Rows from block 2 of a small image classifier, named by matrix and row number. Rows with one number belong to one neuron. Each number is 128 + 32 x the weight over its row's rms, rounded and kept within 0 to 255. All counts start at 0. Numbers have three digits each. After the name is the row's rms in percent of the matrix's.
After each neuron's rows are labels from the 100 images, of 14848, where the neuron reaches its highest value: "place" is the part of the image that holds the peak. Only what is clearly more common there than usual is listed. The data: coloured fractals of 300 iterated function systems on busy backdrops.
# fc1: MLP up (model.blocks.2.mlp.fc1.weight, 1536x384), inputs 129-171
# fc2: MLP down (model.blocks.2.mlp.fc2.weight, 384x1536, transposed), outputs 129-171

fc1.582 111:154122159094136102123171132172118077124132123143145026187161110148168150124149201125106167158116089142152079132161139094108111097
fc2.582 119:155114124107094112109019134116066176093142080133108119119117174177225126109169096132177125120171122110133182122121084126113088089
place: bottom centre

fc1.507 105:098133143110127123080162097129063150130158123141090157165125138091157177143108197150171192151149146138173217119143151129097120156
fc2.507 104:103144071106163106127255101152164143019158149084186157114125166155198127123157147098099100113125138154090097179136102066125139099
place: bottom centre

fc1.128 097:154164142104143086067120147148129104099098131127103044086154121109112143155115159089169094136112060109107074149166170071184094079
fc2.128 098:125117134100122130153092153128064141105153097218170123106133183151163087133205104138135138072117228124162161122046147135139106103
place: centre

fc1.744 112:121120097084079112129105083141063157077103131115101043115159143244145140101131094128162129108086090099059141133135130071110147123
fc2.744 103:052134133122147168115255105130111109176169107072118141109121131115198154109171126106086133098141147173124105085082131070170101099
place: middle left

fc1.727 096:160139158144107067156126135138099167151095129127089124077142108130123123204137095178137142134093161100095106149105130108158127094
fc2.727 098:111152134116128185083087091143120141122122137145155143170137147141124148172115065092096122189125122164111159078146170107156124128
place: top left

fc1.246 093:169127195161125081137138142118137071144165134176177141135114103131089083122124146085108188140110106077061135100104082127128152129
fc2.246 107:164149149109192126131000108158113148094114086137120157158152194081077136166129098107177131099122114099119119096123174119151105145
place: bottom left

fc1.228 119:121061099171131164100181180180109179115168138120089187088138134114062167141131133175124121155162135156128131196114113190152078222
fc2.228 110:148091174130169145085255140157157099150155114123155149129107097120180143141091142151089135185121144181151085162135079130149085147
place: centre

fc1.426 119:120085134114164111161150089090170164148160106088077073168142144151151159126169148100146171157180072122120175166182096112099158137
fc2.426 100:093085165112158084121255100130085139073131098081160121146195089138179123132102176100128151118139118175161181122123154117168135106
place: bottom right

fc1.210 100:127090097124064080132101131110082186161100077117077115122145098144158128117109102072133122138109158101094192124053109089143177107
fc2.210 091:121102180143148148077109096165111108117139162117130080201140184097111166170135092106108129131104145143158126121142152141119101103
place: bottom left

fc1.352 091:195161098145141179123114116157095146186076163115101108085123122156149152099123123113086158130095166145154143137139152115138132099
fc2.352 089:096089130131113107133255134133126080108143090179113096157156154149151087122167102085168130099115083153112150081095119148173090098
place: bottom left; middle left

fc1.195 104:115138078104180153148122136081102125158130096145189100171108104072178175071163127151130170108145112166130118126173137135070101140
fc2.195 106:104202153126101128123181132162132169139102113138087137146148175153118119120108140090114113062116168101189169163131120096107161186
place: middle left

fc1.336 111:183146145150128118151061061131083169093140152114087111194122133127162145113133093099116107136052131121114155098099157094077122116
fc2.336 117:107103125114171147143251129170085102105112083112153165096145163125184154182191141109120111106100111146131143121124080125163115103
place: middle left

fc1.208 100:068098106145099176118115117110126132128124141162092117216112091126107139120085146153141127114121141112163117116110178079097099030
fc2.208 100:142140123113153112196175089176074151125144171067112144138142169123216077073182168116082151057145109131101106091166156163125133136
place: middle right

fc1.262 096:125099193161135121122124189135168132135150135138131166122106163110125086144123159114106123162138063092106139125131136147149095108
fc2.262 093:161087138124133176143087097136109119117140129113077085121094093165149130114183114097127137173078174107119155069146153159103140065
place: bottom right

fc1.697 097:133156066156083100114102112088075106122081128150178117116215068173145133128152122088097080107135080149134089162137146090157108170
fc2.697 094:048133131135150136129255092169122193158102116111146130172169157146094138124117185119182108097146174118096171142123144145178160141
place: bottom centre

fc1.618 094:176170128130104121128077103084100086166137137091099084113111121141114095085176149099063130118180171095135086125143141148184130092
fc2.618 099:071057132117096117135253116174149159101178104146119152134157119129127145160090155162175159127121124149125133106180153126146127144
place: middle right

fc1.602 090:090179121111165134105121153096123191128155167126131095128165091134127129151171126143116121142192173130094185167129134123091118101
fc2.602 103:121135111108140124087134125161151155145183123142121112174034118139161152094060090123068133158112140132159100116094122147194167172
place: top left

fc1.653 097:081124155136118113145108084141135146144147097112096097113149090181174107148111144109104109167063114092074104175081149105115139171
fc2.653 101:081051136114158170070098163131130133115128085145148117172126151114127129149143048095129182149111082182116146084095149128119113119
place: bottom left

fc1.61 096:163127083157118117127159153160128136084108200117117176107119075164153171104121098182103130125146138080083121132171136157161097160
fc2.61 090:070170129117170134166255095166108176156127124123111128128160155130091120120137122092190094099148129186176150087122179143176165073
place: top right

fc1.557 092:089124174136167130175133153134111181140166141116127094145096082228140053170155168082082153138096163126069098127106102098203102177
fc2.557 110:173126169141141131092000163160133151111154124092092085141091145119158137182146122081143151160110120111117171109114134166108147077
place: top left

fc1.191 089:097131095106109164154141136119138138105095088139168170143112114153128093151120104183090157100172119148141098133148185117117051126
fc2.191 094:117128077132106163118159127099150140197063125150142161135151141105100130135130166138145109085125148125109102122174111179148156136
place: top right

fc1.519 109:097050195155135105213154105124162129157149155204140131172105153156137117114121194128104157165109096069089137090181122105156125144
fc2.519 110:195131176113141145114047155142132157084115081072120122125157147162178109161170137124131158124091135108161171092114150134087090121
place: bottom left; top left

fc1.78 087:175115090144120105126127146100135057100134132164139074118146055086103100125126180064105174124138098132060093047143165183136205152
fc2.78 104:149174160099180109144011117142074159111156111124141181148166228133054139160104093093156103147123126092122130148138134113180090156
place: bottom right

fc1.687 106:169146110098190095126065114163128135039139177113055158127082098183109130138171167140114080144117134107070156127140134103075103098
fc2.687 096:084154098117138145066255137134125123143117109143159133164171166172219177132159162158107142157152109189135090134137115155123120123
place: top centre

fc1.578 109:141112136166098083131111104126119159088146138036155053103134147189201109139089115141073089177143144100050163099069140120098101145
fc2.578 095:138129138128104114078213110130136161094145141113137148180136143116169148108201116160077118101076142126166131122079117125121142075
place: bottom left

fc1.554 091:205102121117164160130099107150125072108103134134073074130119089194136151096128120137171098145121142175129133139147127099113105149
fc2.554 093:030114126133109166112255097084147118109131129169143087085114116125110124126177129138138138069126153167125152134049091125134126120
place: top right

fc1.558 123:181068125099109126105160115160127128198174120070034112128163103159102142157090136149179173143156091158101129117119131125122197110
fc2.558 129:075076162124141122125255101102140134096161082070121135134116132126148141171129111077126126118113089177143123074140106098142117097
place: middle left

fc1.601 094:063159122102156137145156165107163103197172142177168074114141152056152094061244148134088153169167125143160160089142128081168175165
fc2.601 102:145184114151115158174255065175131164133103130087135145140109092166177143122025080156146106125098124146152143138152145122132179127
place: bottom left

fc1.504 122:126060160141158167111199156176112162139157170142129123114115116146086139147123093191127169174135191115085141137113140169113148187
fc2.504 112:101153073088114126125255125153132105174148109125200163120111129101179182151108124149159158143116137133171115144132121126182133137
place: centre

fc1.695 099:205115157087107066172160135119093128090107161121048136081098143154112109073129136147122048142145138111107195058099144123065122102
fc2.695 093:081137106177162216072255133120139186143169126130175097130146136130150125118112127137114189141111133165153100150170151139102111124
place: bottom left

fc1.280 103:186092109160122087073100174164093144161084165132103114121134088159166122135095121131080143154112153109053139120093134163122150091
fc2.280 102:090087151109114149109184103172107149116165127147089113153117136152121109190165086130169130153077114185165144074139144170139096133
place: bottom left

fc1.257 089:140096103109119145126128105151084186127115161113067060191080135124128172046096121125133101145142151111102142164114110186140106118
fc2.257 095:095130177138168167095232161177146136092139116094143144121184134147163140149150082194139205108171162190112135080100100088149150102
place: top right; top centre

fc1.376 102:082169106134102115099059121127120127151124147096076116139138132153132123117083116091078120156054162141069132160089149082149137116
fc2.376 113:095107126055103118101199180157107081138162098128116100124127169130145177136164096141141152118108101145132151072075173157150112080
place: bottom left

fc1.651 089:077147137192152120130105119178142175157114165123147084126094130208181093156130158132085066145146144082087136113118132069150144179
fc2.651 101:108127159122105144072042165123162118095156080080123131186086102069103188158102122089131148178053141123146121065139134180150145122
place: bottom left

fc1.724 088:049138212151151083176120143110098128136118136140114092160095113136133058135098154104101132172087110080072137139108130109154146154
fc2.724 092:185086149119154162116006147161102141085155044100150111145129153144137189206143075113121140131104116150091130055159142138168118120
place: bottom left

fc1.259 092:129091138123144146121146125133148143128093156092120125096115114148115173173154183147049099129178146151136161104143159159076112131
fc2.259 087:051152135110137192115255158132171158165133044207153120106139125104167153107071098156164098089129184147184129153166080156138117168
place: middle left

fc1.626 092:078124104133125042126153115124124160179136094113056117120122123152177120154101079120105158145077108154081158178110150104126172116
fc2.626 097:140075191147094138111132096139091149113146093104149088162146167115198119191108129072113132119135142124093143077142121130147142085
place: middle left

fc1.396 087:104138114146118152152123155133099095065107146101104068123163129144186141112095076095132103099096091090107117216103113147097135100
fc2.396 102:048094110114160220101154134084163141114102187059097144168095086104049155061135162125132149084168145141118107123078100100153142086
place: middle left

fc1.539 088:148123081123104169070141141141153123128098155102110166174108140183090156047146127101116117075108106175073119171149183120155073123
fc2.539 088:080143143108120136155196113138142134111174107174165098141181102061170127142155108127116126110141159163139145136080146113094103114
place: top right; top centre

fc1.29 117:142101110176176147086130157112172106167087101113123159117224112145141133180083100154121149147157091162078092218177115121120156189
fc2.29 096:071089122132115098174255144106113127163106087123078104103139137166182121072135131092163160109107103095143147117152105129166139133
place: middle right

fc1.471 096:109105106096126136134139146113110141128130111137145082201059145121147151095118146126134138162113092147124182160134148095081103143
fc2.471 093:120140144143099156153084107146074175172111132146112123139142168116198081132110097093098075099150120100166127125140091131128127103
place: bottom left

fc1.10 088:059143106093127166138125170126135075168135114114157132154115116171152131175155064108077038206139142143124184193109105054053111107
fc2.10 098:117125112109147115101163115105156167166119152120123087203092093119207121097107149139118176027146109101160128100062130178144119157
place: top right

fc1.566 097:113181085135132150119134091159151121106079162156118086113155155098140180110131103125151108130081150175095132127197127115136103112
fc2.566 097:108097118108098172080243146081140134066145139080124180167135101119082111101124154118150148083161164122118108106064113047142119131
place: middle left

fc1.441 111:098113098091151161157185170176115115067120174080128135127132097183109113126124101161169097138150166131102093115147165179146056126
fc2.441 102:141130122104134115086255118148126113120122075106171155063130174163140129131136170178168121165132139192124125110092103122162158164
place: centre

fc1.551 106:101150117105136141120175110115066134072132191177146161131141095166089136108159149125119078153082186132149141050209176129182105121
fc2.551 091:052114095164086096139255087151144159122180097105139137106151132077109134095131118115153102077121143176132184158047154148136174132
place: bottom centre

fc1.496 092:127130126106138096114079150140102169195152114108060106121138102193118098123133123096103088137085124141067127153085103102133153103
fc2.496 099:063072143112136157081078145149147113126167078128127102188105089106115148194154075092155127179105095139129118061121152170139095114
place: bottom left; top left

fc1.542 095:058129151161127064145153120077134134142162160128096078184119109149129063099105106103025120161093108125080154216115122104152115163
fc2.542 090:207069156126097152145094144195080162144139074115157117103134179145183159192139085099149147126129114124106163052161139154168134072
place: bottom left; middle left

fc1.710 103:124083122157095154125228143140107176093158172136138125079139103137117137151127168145140112169162192146112110176125140127111112188
fc2.710 100:169104095132142141090255144161120122121145117102134134112164123110152123120108131169104144171133127128153109134147120139193108111
place: centre

fc1.123 091:125120094111100133116091098149071084133172179115204182156104161101116091101151112190155175138145146122145215096143134184129132180
fc2.123 100:151206120158133156144131118143150137131127096152099128154077125118130164130148115171142116149098154103111136103119124075124160085
place: middle right

fc1.555 098:099117125128136115085163128127136116139170165156120129168105107121155104179157151141125093156106150083117124189106151185119101139
fc2.555 096:144192136107094132141219086193120193112113086108140157127147139119128133116092151173102132121112166166129110110170133130145203130
place: top right

fc1.5 092:133116165127108090109109116127147158155113107141168108018107072153174105130160137112116145161108110074097157120125096087152094099
fc2.5 101:121190144137166146124000115164124154099100084112118176188176178096114170153145096093100129122101167110120129094134157131134130143
place: top left

fc1.172 090:095104080134132095124172135186107120093087133113171098082180158173156137200135088130127098075119093113185090100161148145113114132
fc2.172 101:170158157118107155128169118139111177204136143101108149154080137117114141197111181124087111205117133128084159092174075157151120109
place: bottom centre

fc1.616 102:149099130106116078152144119101133132163202097108041084133132095185125118123098137156123123134087119168034147151121148122127162135
fc2.616 107:123080156143115152099175100133121157126137055084125096146130150129178158204139123092147146140117080138112135054133162156132126082
place: middle left

fc1.112 091:173139118155110150143100115142097136157080153109103099094065096170189111135109117117122160130107127144183113161149156162109148175
fc2.112 086:059068141128102124101198119130150113131122080144148081124176159112106134119151134148158100133076124178104142099139149145161127126
place: top right

fc1.252 100:128134155102093148131151145131139096158113139100102085078068143180134106066166119151177114146094164172069141135110140141083153100
fc2.252 094:044128106123141144068250125119095106097136118181111184181107131122083160117138100143089184086138124111181131069134142122123059144
place: bottom left

fc1.670 092:142061140121123087078109150134139140164156115073057116122132086153107099156086115140125146119098117107060152104098120117119157116
fc2.670 098:098098162097164174100118116145104116108141089104123110160120140102113160204163079086159137155129096143132117064120147124136133055
place: middle left

fc1.82 103:109132147131157165135082110180166086159102123111089152140082151111093091175186197094170149122132131072154119132104142147107170143
fc2.82 099:077120141111097090108255114100103109107116105120096128159108103128170103158095115127170131142119169181140137167150093111117113119
place: middle left

fc1.363 104:114075066159162111163132124125130127155140136106130161157118097146130162107139115098097199156083170157139087154157114078094123098
fc2.363 096:093131142144142135166255119204143138094188127136138109104189162104116096087090107154178115075153126111132127115169165149187107172
place: top right

fc1.645 102:154142091146114129148111110123124153133154135086175110132153106132153180115196113103109134181107153182112129122126113126123115139
fc2.645 092:149163129153093096148255108214103137142136132127134183126127170107184124124090157087120115081113129103159160145118130123148127121
place: bottom left

fc1.254 095:108156161131146125101104118174117056163145098110075121103111139111104062084170106138130141163183123154130100109152189167197185140
fc2.254 104:113151163104118100139255077138082156106100125121142132152120134113090151167065103133150123081117116168130116108162125070109129132
place: middle right

fc1.316 098:119091169140109111144162123161135115092143125161105079159124138133131134117123193109173177115140085114097109138119144083159138075
fc2.316 107:168147141098118139147030138145046158094144155142095136118110188122160092142187120144131176097137207104135135126063069118136136075
place: top centre

fc1.312 110:155118142138163168125115141123102148103151204146140149106159107181114168169136145154133127155091161056117176071141132104083080137
fc2.312 103:055141119142098101106255111128141142132151115134182140135127164126219139071161149133156116126111143215134173115094143157123131104
place: top left

fc1.49 097:127103170119134106170140116082140121152103149125093120123163098186098104185091108102127146164116059100108129140118107098101210148
fc2.49 096:105051138105180113088145112131106131073147096101164121191140124091127180181188110117144155119118099157093152082090120106178107085
place: middle left

fc1.139 086:087172156130112069090117161138120122148148109161090107119112106147102037157143062088178111173105092077137120133090094066150191151
fc2.139 091:136106130083145169101000129160111158131148087128179137154118171051128164211101141080111132140137110142078109058112156128156144094
place: top left

fc1.330 113:139116103178100142102156142131144068106151115125095099091122142181160119158125113103138115106120174123091123131147136154127127083
fc2.330 108:082119175079108115111255153182120109119176134146124184147154156158119122158111141149162142156094136175164149073102139144159143173
place: bottom left; top left

fc1.505 108:114120069057108131160109131118054119114144148132194117120158109092156129092159138143056124135137135105157121137193195152150123139
fc2.505 105:118162147153105127173240082139139151191097159110094155164120146145150115096129138139107125030135137131177141114153087193159142161
place: top right

fc1.103 106:136115146078144162108132097121130131157127172184117178133121088113115129092162082138112174194122139080133094133133113094132138159
fc2.103 091:115153129131141123134199159134126177152149097111190105166083140108178138202107140120145112137111174105137146109142153135125195133
place: bottom centre

fc1.121 091:057107186160150118115137115132128074176185160172082082125100122178159073155105137085077152157086187104118150133087142109153131161
fc2.121 097:179113145126110134144102144140136154095134088129152115111120164151155123177167098130139147162115113129150146075121151153142120091
place: bottom right

fc1.380 093:139129092090134100129125098101137104154129139203102110101131144099120104150107137129121162128145168123101162114117119076144113071
fc2.380 094:056096172129171171139084103109145125167111112112144101166094072092178137167161189119127147092100104094150096083151109197067131153
place: bottom right

fc1.584 097:110103118167124109118155157106157138097142170139196096127176150124166120176104185086114105132149089136118136141142134146155144149
fc2.584 097:195099088130078186177163134160126182185094103136111186115151168192164104172092097112127105167134158100143148157151136137081118140
place: top right

fc1.158 092:132109112174092104119153158146096139142117153154112143120116152186172142128096133168095116168185211125147117149137132163163085152
fc2.158 091:090116118109058162149255091148162121148102128151106123112103135107202146145105135139157107104084174172183145129137108201165151105
place: top right

fc1.500 109:190098123126172131122113120148122084173159110114061151091152079117059145159091114157163229132173066102127173085146115116144248160
fc2.500 113:063114146104129105099255130123115111131157064087132127176121115096177160164133111088153108122091121156135117114142121087140090071
place: middle left

fc1.173 093:125093138118128080106124118144100120198140112090030121068130113137136134193122086126118165112084139141055161147112105077139217137
fc2.173 104:106074149140097138099164096119138158120137087089145095160136163104158142203123127087141150167107114156115128093177161155136121040
place: middle left

fc1.662 096:143116152115135123125130155099144099133088119155112179134169083128160155123089105099124074129171099082084081138127125137124149206
fc2.662 093:059144158151159136091255127128152180164119096080117123171115166090079117092082154129165092169158115149134088162177075131158113148
place: top left

fc1.40 091:095195186165114110104108126101131169106114133137091171134138128136104059174140116108114158167128094083069136128103130101142120095
fc2.40 089:137042125125158168113030123130115152154179046136192110184105139133144195192142099081117126165089135137127111091139150120154125111
place: bottom left

fc1.0 110:111059115114116183160212119132091082058131144145119151162122084132111170128139145164142160178127175164095082089114084130096178144
fc2.0 103:096158079137213137088247095214149169133137111158146163146149149112118129108078121130143172148125136148160118162155144114140122156
place: centre

fc1.102 102:090134110163131170151135136097174147057104062213122176138107138114120153126143173179082174105182142215147085115169173110137100155
fc2.102 103:162131157126159158158225097180065136166132178071164139119130167147165086125121168110100097111119102084141093151172119114109074147
place: bottom centre

fc1.13 092:062131138152149129091095102109146133082119144140100146120125118164208132147111122092119112144116173164139166155087091160090064184
fc2.13 090:161144109133129136101227163134142185143060085070163067135106147105155173110100126160100143162142161129145143177152168095120173099
place: top left

fc1.117 115:157122120122089135142122107166103137094110129114118115110099106202137117125096150152080110166097149108066114103113167144146116133
fc2.117 113:073104158119120142099222139137144102125141124158127139153091139164129120116186124150147127123070150136162151122116131189122083113
place: bottom left